A small self-supervised image encoder, trained from scratch: norm batchnorm.
Rows from block 4 of a small self-supervised image encoder, named by matrix and row number. Rows with one number belong to one channel. Each number is 500 + 25 x the weight over its row's rms, rounded and kept within 0 to 999. All counts start at 0. Numbers have three digits each.
Before each channel's rows are labels from the 100 images, of 14976, where the channel reaches its highest value: "strongest on" is what is common among them. Only what is clearly more common there than usual is listed. The data: simulated telescope pictures of galaxies. In brackets: how many of the 100.
# convs0: expand pointwise conv (model.blocks.4.convs.0.weight, 336x56x1x1), inputs 0-55
# convs1: depthwise 3x3 conv (model.blocks.4.convs.1.weight, 336x1x3x3), a 3x3 kernel
# convs2: project pointwise conv (model.blocks.4.convs.2.weight, 56x336x1x1, transposed), outputs 0-55

strongest on: noisy (74); bright star with spikes (55)
convs0.329:439483500478501441475497449506493491481504469538495522514522514495494545527504485499514494494531525481478506499482549494460510518537508504466465540455489484492486501471
convs1.329:521471491539494455518481498
convs2.329:513519514474518484521536498524531524536485501524494513478473482475481525488527555476487557450511522504522520492532473478489511481510464479511496502499488530495550515555

strongest on: lensed arc (54); small (49)
convs0.204:528504517504455504475483516501506512489534467475490520495485518543510490458514482476471474479477493519515547504522457507507514477458490494508489486560422483514483494485
convs1.204:486487467491478469515528541
convs2.204:490510495524522501477502554515477495523480467508524495502502515486434478478500516512496489475449521475524455487495480445470538496498505494460497471532464546483511508489

strongest on: barred spiral (46); winding: anticlockwise outward (37); merging pair (27)
convs0.202:517470493469480456472483497482449466512458522514520533497529450476534525505479495497501517502499504471501462489476518538491469526514517501535556486461504468511516484498
convs1.202:471501523465502547485491523
convs2.202:502535534496531480526510577500505494540483520534458469544493475509516495486538528495503531511511492492541489487538504458485490521475499519496529532513525476477523481504

strongest on: small (50)
convs0.254:474509468496530528467495462555512509502457507464484508522509547489489490488506476518528490514521515534536479479508493513465517509504482501469523475496528458544526523552
convs1.254:513441523507472519491491506
convs2.254:518500513510505529529477490482453527509457514459493494491561497502509492473484512494501509539475515490471564517507461519525515516442492493519446501523499506470524490504

strongest on: winding: clockwise outward (54); barred spiral (33); two-armed spiral (32)
convs0.94:513532515516512513519523513451483520543546487544510486522471544520507505501496479489496526522493507481493471503497441472509511488521511472479466521504486491467521561457
convs1.94:466481540501496487485544515
convs2.94:536529492488513514547515530496480487520469498493538504463547487466476528509494517490499525480477502422536529517508509523511481497492508477502514471506504554497552496507

strongest on: tilted (46); ring galaxy (44)
convs0.243:482503495490501495475512510507492498488511505482496499508486553548564464481540507476518492512440490544501551505519487486453526506475458506477517497493485482497492557502
convs1.243:499522467508449523489524487
convs2.243:499510536488495491489519519495527434482460532541507530514513502516476474515502538476510533497485524523496460519510476495475556483486445476501538507465504496495509540514

strongest on: winding: clockwise outward (45); barred spiral (43); irregular (32)
convs0.84:494500527484454498478482487523510489485472487502547557502501458489510526485489517497509510436523541490505503503491512494547461460511508509544537474505475484500487450501
convs1.84:520492450463503531509513492
convs2.84:500519480489515517464514522513494532538467502495481541494579521480488494488492487456521482512486461499471494543527522533513521558496498468495514502492490468524477527486

strongest on: round elliptical (30); edge-on disc (30)
convs0.50:484506507465536496512494524557500517492486532478513482491513493527513464467511511514473484482497517526546519520527520503481490508465477490506535486537513534536551464559
convs1.50:506482473498463465523502463
convs2.50:515494513488534501519484484508417523517481482500505498532503502480494533518459481499505471500476453466518455451490526509517490506497527483455481497503506522485495539451

strongest on: irregular (26)
convs0.27:507533518488491514534464528500507482532541457497485460539459494494471500513518490571480505511485488488495462472484477511550475498484532508487498498510529504483475502449
convs1.27:474475545537504477495511486
convs2.27:519511492482487466479517491478527449508511502492476506496500540543562441470491506466495528492488455498486497531544511498498482482518489464520489552477497495471494478516

strongest on: ring galaxy (44)
convs0.184:452489490501516510520476501512467532516526502502486492529529561492535515464477484514500509461492452468484456475509487480524479456513546476480485523486506499473512514460
convs1.184:493519497510455507446500488
convs2.184:491521520485541482476528475501525517453515534509518539501477493524528511526545518499502514514503533490522485502468519489469553515487467490478527486478516518514518568541

strongest on: many-armed spiral (31); irregular (27); edge-on disc (25)
convs0.95:473524483464490499527478484496519515503509478525473454514532458495449513513562473541483497557512556496488493487517514486482508520484495505481472513513525499461470486499
convs1.95:518469522471468527494476525
convs2.95:472509547513448497469483488483509487499495504462479499518494505536536474467502460500532482549511491488475510509516479488514499525485494539531508536523432467510464500473

strongest on: lensed arc (66)
convs0.300:479492510491476496508481512508482494471499534510431451496517515502458504514527488521521458501518481493508520465485533559474479566505515510471457502530506493480507515506
convs1.300:501522490498486477447536516
convs2.300:518522450450480518527502526475499458472455536484469501492506492497500486516497540459511467519497499507470523500555531504512481556507505526494486532485497451506492496504

strongest on: edge-on disc (30)
convs0.158:491460470498486450491465487477454462482505520527490508509495506520564507514496482467521497475477467500466504493502505548471516482507483484510491509505463439474503501459
convs1.158:523506512444485530490514517
convs2.158:474520513522504491481545557488494490516488505494481471519486519516554474516474502466493490542481481462490508509550534512500466545509498508491532552511485445498497505510

strongest on: edge-on disc (25)
convs0.4:517518504480500481501549516516516495446485525495500502487555458498522505427522542497482529477494523498500521484505533520510470533483472508511529510502477492537483475546
convs1.4:488522461532481499493505455
convs2.4:485529511492475486540512513502520465482494475516524528502541506424442512569492506495467496477504493499521502481511535504496459465489490469498523496464523496487510513489

strongest on: bright star with spikes (100)
convs0.232:487512506562481538515464507485451497510544481533487497519545468500492527531518567481539487442515484476492498516490470504474504491494489504504491518490482518511512519472
convs1.232:495493521549540530491500487
convs2.232:493513519471529527530455477506443470520503503527474507513521479502472524501521544461499514530510537521498496511494464510487518500453492499526488560528506478474498549500

strongest on: barred spiral (30); irregular (29)
convs0.47:527522523483491463477476518513487465499497487467538522513556449452483516479473510530506479505484527476479461500515486487534449468508522500513508492476508519496493463457
convs1.47:469543498522462500521485518
convs2.47:503511529481470473514527520526527503537495511528494521488511510465503480481471485467444491463516463526475527552528505518542513465488491468536499525476495521517535470518

strongest on: many stars (61); round elliptical (46)
convs0.12:509521553529495493489517514488535509514540468532500476511493541531485486515516453517522495534500524484455491520492485456543485493525504502478501547461501492500438510502
convs1.12:471520508448506526501515473
convs2.12:521533504460472499496523483488492531459487574488518498438542507508469502484497500494525500486496531494474517510517518529534511479479439500535480484480478510490520473493

strongest on: ring galaxy (38); lensed arc (32)
convs0.297:478497532466530501488488487493477472494489451522494522557483495473464492511495519528486546469546514501517462493482501502522481504518494461498513545482498426500478507505
convs1.297:497510499534561520499509512
convs2.297:507509464525498521476513489518508533501509450473484495504472523501481489467462494466543471496468414477535460473507528485495465500538519490486475482503494518491507500488

strongest on: irregular (40)
convs0.238:464514509500521506557503509500477535545519448500484464526521507479461482481510496520500543494545475480476497476523492491527458563488501497493503500523459510482508508525
convs1.238:441522501505462504501497514
convs2.238:486440534505462518502498481510500548507481573486526506507530495551475501496530466479497492504472517492502488517471467514503542521503488475476514529491462505525474527484

strongest on: bright star with spikes (99); edge-on disc (27)
convs0.38:485478498521463521488516490489507521480549500482526515490471494566522551484492505488563500511489493501469523492475469460522517445491507508481482460502527527479473493502
convs1.38:512532532494490464484461486
convs2.38:497514510459516475501486460541524477510473527552477544516476473476496504507526519506480547459488537515506459492475516496452532487490500465506496519495499521477525519541

strongest on: round elliptical (50); flattened elliptical (44)
convs0.153:508510500506526527555511557465498538540485507478477444497493500515480475507534503523490513511503499490503529503529510509499487523477507511455435506527516548521529522489
convs1.153:525477507530499517520554500
convs2.153:516545479485491491497492544485490480467506504485489454498487499484538457439496525485533496498491497483526480506546498475513482498504500542520490517472485506428521490545

strongest on: noisy (94); bright star with spikes (69)
convs0.13:513450479522487463471489463483537470489514492529502501514519485531512501519499467519524470495479535528490493486464539460468509473537543528484494508476555516486483496471
convs1.13:507500505539448508514475519
convs2.13:504498551512548528529494496544526516499504539488495501482499480503524514457493547464472522453502484520491509510496447484485505491496485489514502507474490517531548505561

strongest on: round elliptical (92)
convs0.322:488477507465489494515510486480512507522504516547528497477497480539477485494526484511511493510482486469440425482506498482487519486504505528479495478475507474450447483448
convs1.322:520511519529517551509523519
convs2.322:571524468477499499481515494514448474528517488475491484511492470510528487467456507484492512524510470460468490485519474486522467439514486519520491508498473479487535471497

strongest on: merging pair (63)
convs0.112:490500531542450484495501523462486514485529456484495504494517482553506538521475502497507456492500479443508501521492501510521484466542534520507483479501529523469492478449
convs1.112:537556510482497499480484491
convs2.112:540508511425485475500506479539469516520457532519485546524501440472516510498525515499476492515525538515488465501504520494478536496474480491517507530517499508501533516523

strongest on: lensed arc (55); edge-on disc (42)
convs0.257:503492514505495478462507468489522453496546488541522485500503473520541499536495489484487463515488530479440506528456492463502523538522495499500487512474493471503435496498
convs1.257:467463478506547513504486505
convs2.257:522511489493498494514471486513542534516528515517535493461555465502465496531483503515476514472520508491477539509486545490475505492542487482538497466473533525518545490538

strongest on: flattened elliptical (25)
convs0.181:514540498515519520478525493513520557474524539482525536428512508503521518497470493460523508511533486514533509482485484515487530523485496473501508451522516510521523541526
convs1.181:528477496484453461503484494
convs2.181:484480533489500462529457487465484510537518526537454465551511491522525529533476496489530495517507474458482502480503490469477520497534531513494486525475527468482483495467

strongest on: merging pair (35)
convs0.29:508493532526494480506457525518508517507491538511527494491530526509469521459465476544483486465489496505504482499489514491512448478497577488512455484504513534464481473481
convs1.29:499478506501502511488568515
convs2.29:510493526522451520511511486496487514521505497504524521472502519523501530481441463494526496463504474449503498529479509515546479450566504485504515512478512497518550514513

strongest on: many stars (60)
convs0.279:473515500498508513478498543513537535528482487454501493496519478533530508481526507501502449479486537549483527525506508509459528484489531548457496494525517536542495495525
convs1.279:512498507473467489489455462
convs2.279:541474493497486481495492458467481474522479473520467492536487538489543510516465474523487542502524458454515523501482501520530488491525543486512500539466480481507457501493

strongest on: bright star with spikes (57); lensed arc (45)
convs0.6:529554526526479498485505495467511469548505471541517475492492486472504517510526478499479488496486523457446526547486505443520500520518505488481486526478507553501492516497
convs1.6:505502511494475482464463457
convs2.6:518527500488485524487535500487468450467467513489494493538494517485490492484519514443530476568496482496497472484535477505498515527468473514494520499536452454488495524494

strongest on: lensed arc (26)
convs0.294:490500509523483522553501505459508472532506470503482492521469528473505512489471499483501540502487486508456506526513395502518490508500457494505514487514484526492494513464
convs1.294:501529513498567504500512493
convs2.294:481508478482536488521487522454489493547488446501511473510483530449502503482492486505522495501464475463524460511505490499558481476493499481464463530502536489469500498464

strongest on: small (66); lensed arc (59)
convs0.226:498513497541503505535502526511499566489566495510500490478502471478485492477491547519516529524533477518510475477530465525508520538500529501504458482529503554479507493493
convs1.226:462472501468501485543514507
convs2.226:472508524505466563480509482485447478432504489507488479518520509527464502494492502477511462544533491469469490507510477505477461504497493500489521518462466467481510520512

strongest on: small (51); ring galaxy (29)
convs0.227:507534480492476537478479467486535464532501479455531505513508498448503515509486517460494510521496563518479492522490452506491503527491496493503564490499464497522494499538
convs1.227:512470499473520508500522446
convs2.227:526500510482487503543476499526459481519434549488481528528526497468474514490500535470526534495513472512513473461496469516528504499528493469464513505460490504522535503478

strongest on: many stars (75)
convs0.224:508491456501521492515490525523493532483494556484491504474466469511528507507497497505501515472511501489581534493498529483491498465503539537492525473518520533535550495526
convs1.224:502464491485460462512472505
convs2.224:486490519470514470495479479500510496520509433504469504536476518452524502525500477534511483507513463518485459495501486494533515474527525495492459539534510488493453502443

strongest on: star cluster (87)
convs0.291:451530551511469485509490542481550512502513516500511491502515513544524516515505485488497492485492556509505527559474493502482545464493523524518529505487486501491450508473
convs1.291:508525500506558528520505484
convs2.291:492470433516470508491467485468512456515535454482502488514498505509492492548500492514520511513498480500466459490479496497520464477514531520486462484484508500457450491457

strongest on: lensed arc (42); ring galaxy (42)
convs0.305:466507485484504491454519478488493479474421511511495486523496575503525497541473479507491490515466486513501493509493489547485487488520482490463499521461509485540500527525
convs1.305:524522506479468477473489459
convs2.305:476509495529501506502520532448509567522499491462521465474497490469501533519485487477492443520495462456541511504512520490506470535523494504487523488468530474510511494469

strongest on: small (60); lensed arc (59)
convs0.301:538516481527470512521505490494496517476527489534468482549503476523463491485542538515493512500503488508475482455553442485488491519472470511476459510515491475463490483478
convs1.301:501525516530491495462453491
convs2.301:487499496519464539530454444517502490514547504497477511505560506556496489494501505514513514511545520503436510513493485489499495499480535501546500518515460484516480484494

strongest on: winding: anticlockwise outward (39); barred spiral (38)
convs0.252:447488503502465472457472506504475504496489508537547495495549492534517514533499522443540500505466499522513515528500509559480517509516512494493458515497480508466515474488
convs1.252:447517505508479528518503470
convs2.252:494544525510490512461523562511505487505473473509474503518539546502506468513502507438459518495496467523500527534534512521529497523491497444490500544502500497501477515487

strongest on: many-armed spiral (67); winding: anticlockwise outward (43); winding: clockwise outward (35)
convs0.9:470505504519568508498520491502472539527512506521499463512475513497520511478427489480488557496507494474488505523461506483524494513537522478491516511482486533518515540541
convs1.9:513520485464473536529495525
convs2.9:496498515545511529476463494482501459488504468497494486505537535523489466497489485549452510479499493513489514558481486542510479482441530461532525505513498505508479529504

strongest on: barred spiral (42); winding: clockwise outward (35)
convs0.143:510468475507469496480482506493512475520470486491532536517520463473534519507492542484517498500473556492479438477494476474492479483542536500488542473480508529510480461485
convs1.143:478521502512526470517456527
convs2.143:510508487510473487499509506504488512469478518510490507495521560491504466497484484485463502485523460508456524566526488561529480469479479471526492517459484470492516525533

strongest on: bright star with spikes (90)
convs0.101:487538515483538544544518522497497533575524487505507437497481487495522519472528517495479535520490548486506496501505474466520521472499508505491474514487498528487506537485
convs1.101:526472511507460519537476508
convs2.101:504530503492515495549482523512504500536511470513508489480513479488500511454508538496522522464480521480504530508529450456516504501486498543510444528483505539437523515511

strongest on: lensed arc (54); small (49); edge-on disc (31)
convs0.335:546476493511475509468504517521479498457496497435502507497531503494512493467499509500508502500481457564493512506514478503517473475476514521499481459547521539477516440504
convs1.335:516513444526522495500482477
convs2.335:476462500531456471511526472507521524508526500518515540493501493536514518506472486483543482459502455465517468465492531457475497470541528506480527478463497512508491483478

strongest on: small (56); round elliptical (31); lensed arc (28)
convs0.317:517473477514498511519512473477465498507513488513471488526531476466454502486514546508491538515530453492456484477509488489510471494498492548477429481489510516473526522469
convs1.317:514512507524529502458516457
convs2.317:522506480517499527507472478485480466482509495506506507481501526527478485474455501486540536504473478519462441492506464501553542446515492506505450493508468491468491487515

strongest on: barred spiral (26)
convs0.31:498459513497503486491480441524497439491471483495516526509542451496485484502478490482505481501468503502442489462517481500512503462480506524503510491486502453469469473457
convs1.31:471471515484528457490494473
convs2.31:482483469543495481511480516462519502469498502448512522509489525501502518523531465557469496518513487505564512504479479514507436545491489493529540500526505506502494518484

strongest on: tilted (40); two-armed spiral (35)
convs0.190:468497508484485467468484506495501512510486488502524537506413531462501525482456491513496486507525448518498494501496470515537490504521505461537517531496502463512465478471
convs1.190:484490492515458482529502545
convs2.190:483480453507485509491538524480516516542503486462469476507464523497525479495489490494542456521462465488510493490525531462482482543507515539448509488511508458501517486474

strongest on: barred spiral (40); merging pair (36)
convs0.33:489465512496470464517483491488500475474469506499530572496520457520534492541488532441556513480495502494480526515484511519479509483510510506534520498449486477494491504501
convs1.33:522479457502501509542526518
convs2.33:458490506481528535514515527500483508532497552496446487541512467511536511477496508451474535541493494491511488507505464488475466526486495505472492535534539479512521473514

strongest on: barred spiral (45); winding: clockwise outward (45); irregular (31)
convs0.63:510472498484476465504483482491472461495477487489521521527506492498536484469481509497511538496456469494480484520488494516555455507548494448543506519472473454522472483498
convs1.63:538525487522527504474482466
convs2.63:485524515547485486478526528469502518500525468482527452532490510481509508480498475493516478558494460444531528512507510491510464549466495502512530490520500468526515489473

strongest on: two-armed spiral (46); winding: anticlockwise outward (41); irregular (33)
convs0.75:451508524489502476520519514536500504491513487507467476487486552550503488527550479515474493534516539522526507524493498475436490511462510501482499537537492490511483460507
convs1.75:448481501482502489533515530
convs2.75:481522495496520479471495512489534486457518524515481463503468522501518441463489486496521543515478486508517460502525525460464474525541514501544507502485457506485502518544

strongest on: merging pair (29); barred spiral (25)
convs0.276:468527496519490499498524547488519535498511512478512494477493495508528535526472515473479465489521485492505525501505505452502486501497503558453498457485552569511514511472
convs1.276:483508484497495497434504523
convs2.276:492534555488469487541482537473501464495492503531492479497486497515513493501523505455508464512525546508478534524551456468492531511492467523535516532477491476491488518512

strongest on: irregular (38)
convs0.76:547519527470484492478514499523520488470493501472500549516565480488547485480500530495449510465505520530495527502508488504553523480485451506540506507500501506533485505488
convs1.76:517501457511487449497525501
convs2.76:439523566498535485521515536512499521530497530504514510510516475498463532536492530482483492521502487486512467481500516482455511515484500504447531488479544499501520534480

strongest on: small (55); lensed arc (35); edge-on disc (35)
convs0.59:498507494519474473500465486472520457487498511494534512500503522469516542560492482464514504546511507504437526534468488543497524554489512493496494490492498513494489551506
convs1.59:514506508551495508544475511
convs2.59:483469505513518515490468471498503455481475469459471487528493533489514474486504476542464511495466500533498470523460474538527470493493537475486472518517520522472462537514

strongest on: many stars (68)
convs0.136:492524507487478488499485530437507495539516465528514487508510485463506539503479491519521478483524536491475449506485538493497510500548530500488529547456522501486456523485
convs1.136:476507497486452487458476507
convs2.136:486562523499490488500498550459535478479492525531515494490474502497527505488509549464564487502467521509519508529540476485502509514490459512528516516493506508466504542518

strongest on: flattened elliptical (26)
convs0.327:536509530526499471460515490493540481486510493481525555489483507492535535524490516484497490489517519515513536564511488519456539471495483505520543509490494528551506514528
convs1.327:498464442497487511505522484
convs2.327:516522497505542447490458507499490577529496517494527508477514496462484539539499487513508466520504498465518486493506512475524521546506503501491512477491539550501536509482

strongest on: noisy (83); merging pair (36)
convs0.178:441484511489491497512479488479511467531477492517503521524549486524518507529478505514489490481478500510465446511494549499508484477548520503464522516469533488522468506443
convs1.178:514476510503444535512504485
convs2.178:513531533518498483534533541517524524512503542512500489472480498520563488461494529475518519469502483488493540523547479479496500507501454531497501523467480510497539533528

strongest on: merging pair (43); flattened elliptical (25)
convs0.201:473462505506474462508485530480471482490509501529491496524492505522499503505493410497484457479478512493495521497482553522488507461516536518500506513500502484459474469447
convs1.201:519475524473457498502538493
convs2.201:471523488489508516486553517482513517481502503477512491479472528493560469486481474442471488514487469485495477500550531516532457486498447510504516508524504458518503478521

strongest on: merging pair (32)
convs0.167:495449501499496445474485506490517436518468509498488512504440485513545518527501478456507491480481487530502511521476496460466509497518471529472540499495542496521501506484
convs1.167:522504476516537480475501456
convs2.167:512472526495496448489517474473494523468472550486485536498507468529508522523487473474521474497507470492532510478483496486497511541553507525460504514460535499535503467466

strongest on: winding: clockwise outward (32)
convs0.163:491497509495499450496529483462467473482484503553481487531488523492503478512493500518490530521474473474461467499491493523514472525524485480521488551458462443516529527481
convs1.163:530544516465507526483486490
convs2.163:514516470554494513482517503481494585521526518484518499501509466492508506503482494475500455522499459432516520508510553496486487509489503519485522459508514516503537514485

strongest on: noisy (79)
convs0.54:484491518527495468494516500490538487525518496490536491521509509537505532525482529497493473545507528486421506521495511481500496500513501510460513552460478506495427503510
convs1.54:495512528486520560487496483
convs2.54:527453489479495523491490429517486501482511477473503537490530475492498505495488468531483472480521498528451455505441516526500506472485531484497464482523515515481474485478

strongest on: many-armed spiral (25); flattened elliptical (25)
convs0.100:498512470528506495519499509503504454519524486499486481536488537502448528563504510521492487512544508509506487498460488487452497490489529505426471498524540488500465506513
convs1.100:480510533514554530503502506
convs2.100:450550544509520471516481512491548492525542502492486466546479510504532506501508472517539512526488491470519478527517512449487489502511502526541533508464516474501497524511

strongest on: bright star with spikes (98)
convs0.280:523502534471481452481496495497512460499466495543524540484522466484497532487485476503496495453510535497520515506468555512512506507539521440528547511475495498499489489509
convs1.280:502477543482483492481458522
convs2.280:475527508544509503550485530530496538530550486476515464509539470494476508477516534505491519459502497483504479548495482505490468498482513513483500508512555544484538500488

strongest on: many stars (61)
convs0.308:513509485479523475475524515507502525491475564492527509460516487497487521499467459521466495504500540496546548547470533538523502499517498487539516526491496504512509531544
convs1.308:501545486495546504505534503
convs2.308:490488482494516490482471483444491461533492470488521460495486515533526505525464478526532532519472499475462456526492481479517459488502501515499450503474532491461503502463

strongest on: two-armed spiral (47); tilted (43); winding: anticlockwise outward (32); winding: clockwise outward (31)
convs0.32:468528519521549528523513506508522532545553487494492456508479505471476501500523558482468527521527501493502514507504484443484538498510490499480500486468521540515500528522
convs1.32:484487516537459523509467513
convs2.32:511494497507567533544489512513488523503507528541494489473503448511458522449507546469503506496548510518473498520501458498471507501473471513501498505479493491472496542523

strongest on: noisy (100); flattened elliptical (33); merging pair (32)
convs0.45:457484543479483485509486485475506495518515487497525503497559487534544516506493494524532485482503562511450458481487510480476517452524509523515512521472519490503467517468
convs1.45:511503483502563529505518509
convs2.45:532471450456489500492496482520472496529470487505499498494535481444481473470475490498488472503488495509486480465513537515504481456525509482488427508505518487463504467470

strongest on: irregular (34); edge-on disc (31)
convs0.123:508491512512410476492463506501503514513512491487549536458536490500516515478481456483498473478470478501490496507483500493532485485511539511546511475510494510481486481447
convs1.123:456503506503480537528510469
convs2.123:490522504512514515474517534512534535530506483496529517482516556496519495506460508484462510477509438510497515538527543508534485501542497439523524514508506500535487487481

strongest on: irregular (42)
convs0.261:501504529517452487466459479453497498474473478478549545493516490524501538520492473448516498493484482495506517508504444544526491465506504520500460486484504498477477488475
convs1.261:493492496447484453510492508
convs2.261:526524499513482495541476479511510506501561531558505491478513460517453536510530543482504503481542525491510521493488519470460539487499499497514529471464497498498510537513

strongest on: edge-on disc (43); lensed arc (36)
convs0.111:491539522487509501484497541512517485476511489451496501535493563483475479494531482548477473508486459552523511501497466480503500472447487507484474523550505516479488496499
convs1.111:537499458507489505465506532
convs2.111:533499452505526493503487477518520499473528521503483498478494527543524462503455508495525531462472482472453534515506505496480516511547521474535497521437471520506500508513

strongest on: many stars (62)
convs0.55:512516513486503498512522530548502463493490490530509499491501485526500483476521497516480502485485493455578552511480562485501464510499487496499477513530478521488548464531
convs1.55:508464515470471484470470516
convs2.55:482458475475513515506461502489451497524499463485492480528504510495520499480493471525502481496476476501496469508478474512517485477519551497458447533521537512468457503445

strongest on: many stars (70)
convs0.105:519489505501509508554483519483488498543528507537489481523453524510485517539483503482509535480518509443554470503501518475512494527543515476523546495468462510517499517483
convs1.105:512481509464458462497478505
convs2.105:465521505506477510464487502507550473468536468459503514491531513513503447476489500531529494487477509531451447528522470526512487489503482528523470490492527501461473493504

strongest on: bright star with spikes (76); flattened elliptical (31)
convs0.20:488520489532563529535505513510477485468487480495470502515509482465482520506516551489526563490533519515548546489497478519489515539497482483465498522514500501536519520505
convs1.20:529538497524471483473480477
convs2.20:523524509506462522534506495533496502505502474515498522491592477501479523517506572470503507506512485495468483514503496530468482478497526462516524496489535486473502519534

strongest on: edge-on disc (70)
convs0.195:499484499484503483506487541506473449519478461536515462534541504504479521497498498547497519493489511465486488494486464482511453529503516489505499555466452521484467461511
convs1.195:491515500482529513441477498
convs2.195:534496465511497455476496440472522546507524516467504517531486483496503533547490481478519463529529485476482465449480510503495500543510497493493510449480506499501475504488

strongest on: star cluster (43)
convs0.120:497525506530479514517505552427487488505504460488511497502474530491555551534480488485506463474546482491535533529465506515502496499497496501484488493481503524516512537476
convs1.120:527515498501529515472465460
convs2.120:496504509491492480493511468502486507473468465558488501543452479523454497491516479521508529470511478483538455490484535500502524477519535452465483489478481499483491545482

strongest on: bright star with spikes (57); merging pair (51)
convs0.68:495552499524526517519491558465473528532532548522481474476550494531463508519478501488509486461517507480506517516480525511521494550497509482487470478509530491475504530503
convs1.68:494502503531460491518457527
convs2.68:499510518498502534537504529525475511502466526516495492496524502465457460457504568478463476456504520522519516522535477504482506456482495484471498527495505524470529510530

strongest on: ring galaxy (40); lensed arc (28)
convs0.83:512486518420487485507490481464525500511478495492529517513494497490527462520532482504487474533477521469467514510508532524554498488492465501523508539502490436491474498474
convs1.83:488484537491468514499472543
convs2.83:525527544486516420505533488497495556545533511528498503516484490533523487482513501474481509526518472486476519487505487480525528481463480483515506536491494527470512531478

strongest on: edge-on disc (58)
convs0.142:521502544481488488539505552483497432527509452534477470520538508482501488505535498521481497488465524496507511502518502482495460532481489492504487560484463496478483489482
convs1.142:498455452481500493499530499
convs2.142:483501508539520520506515513544484478480463517517502517496512488521473518491515514534508510464495541508524528479480528488457510551482501473498537478538484518562526477550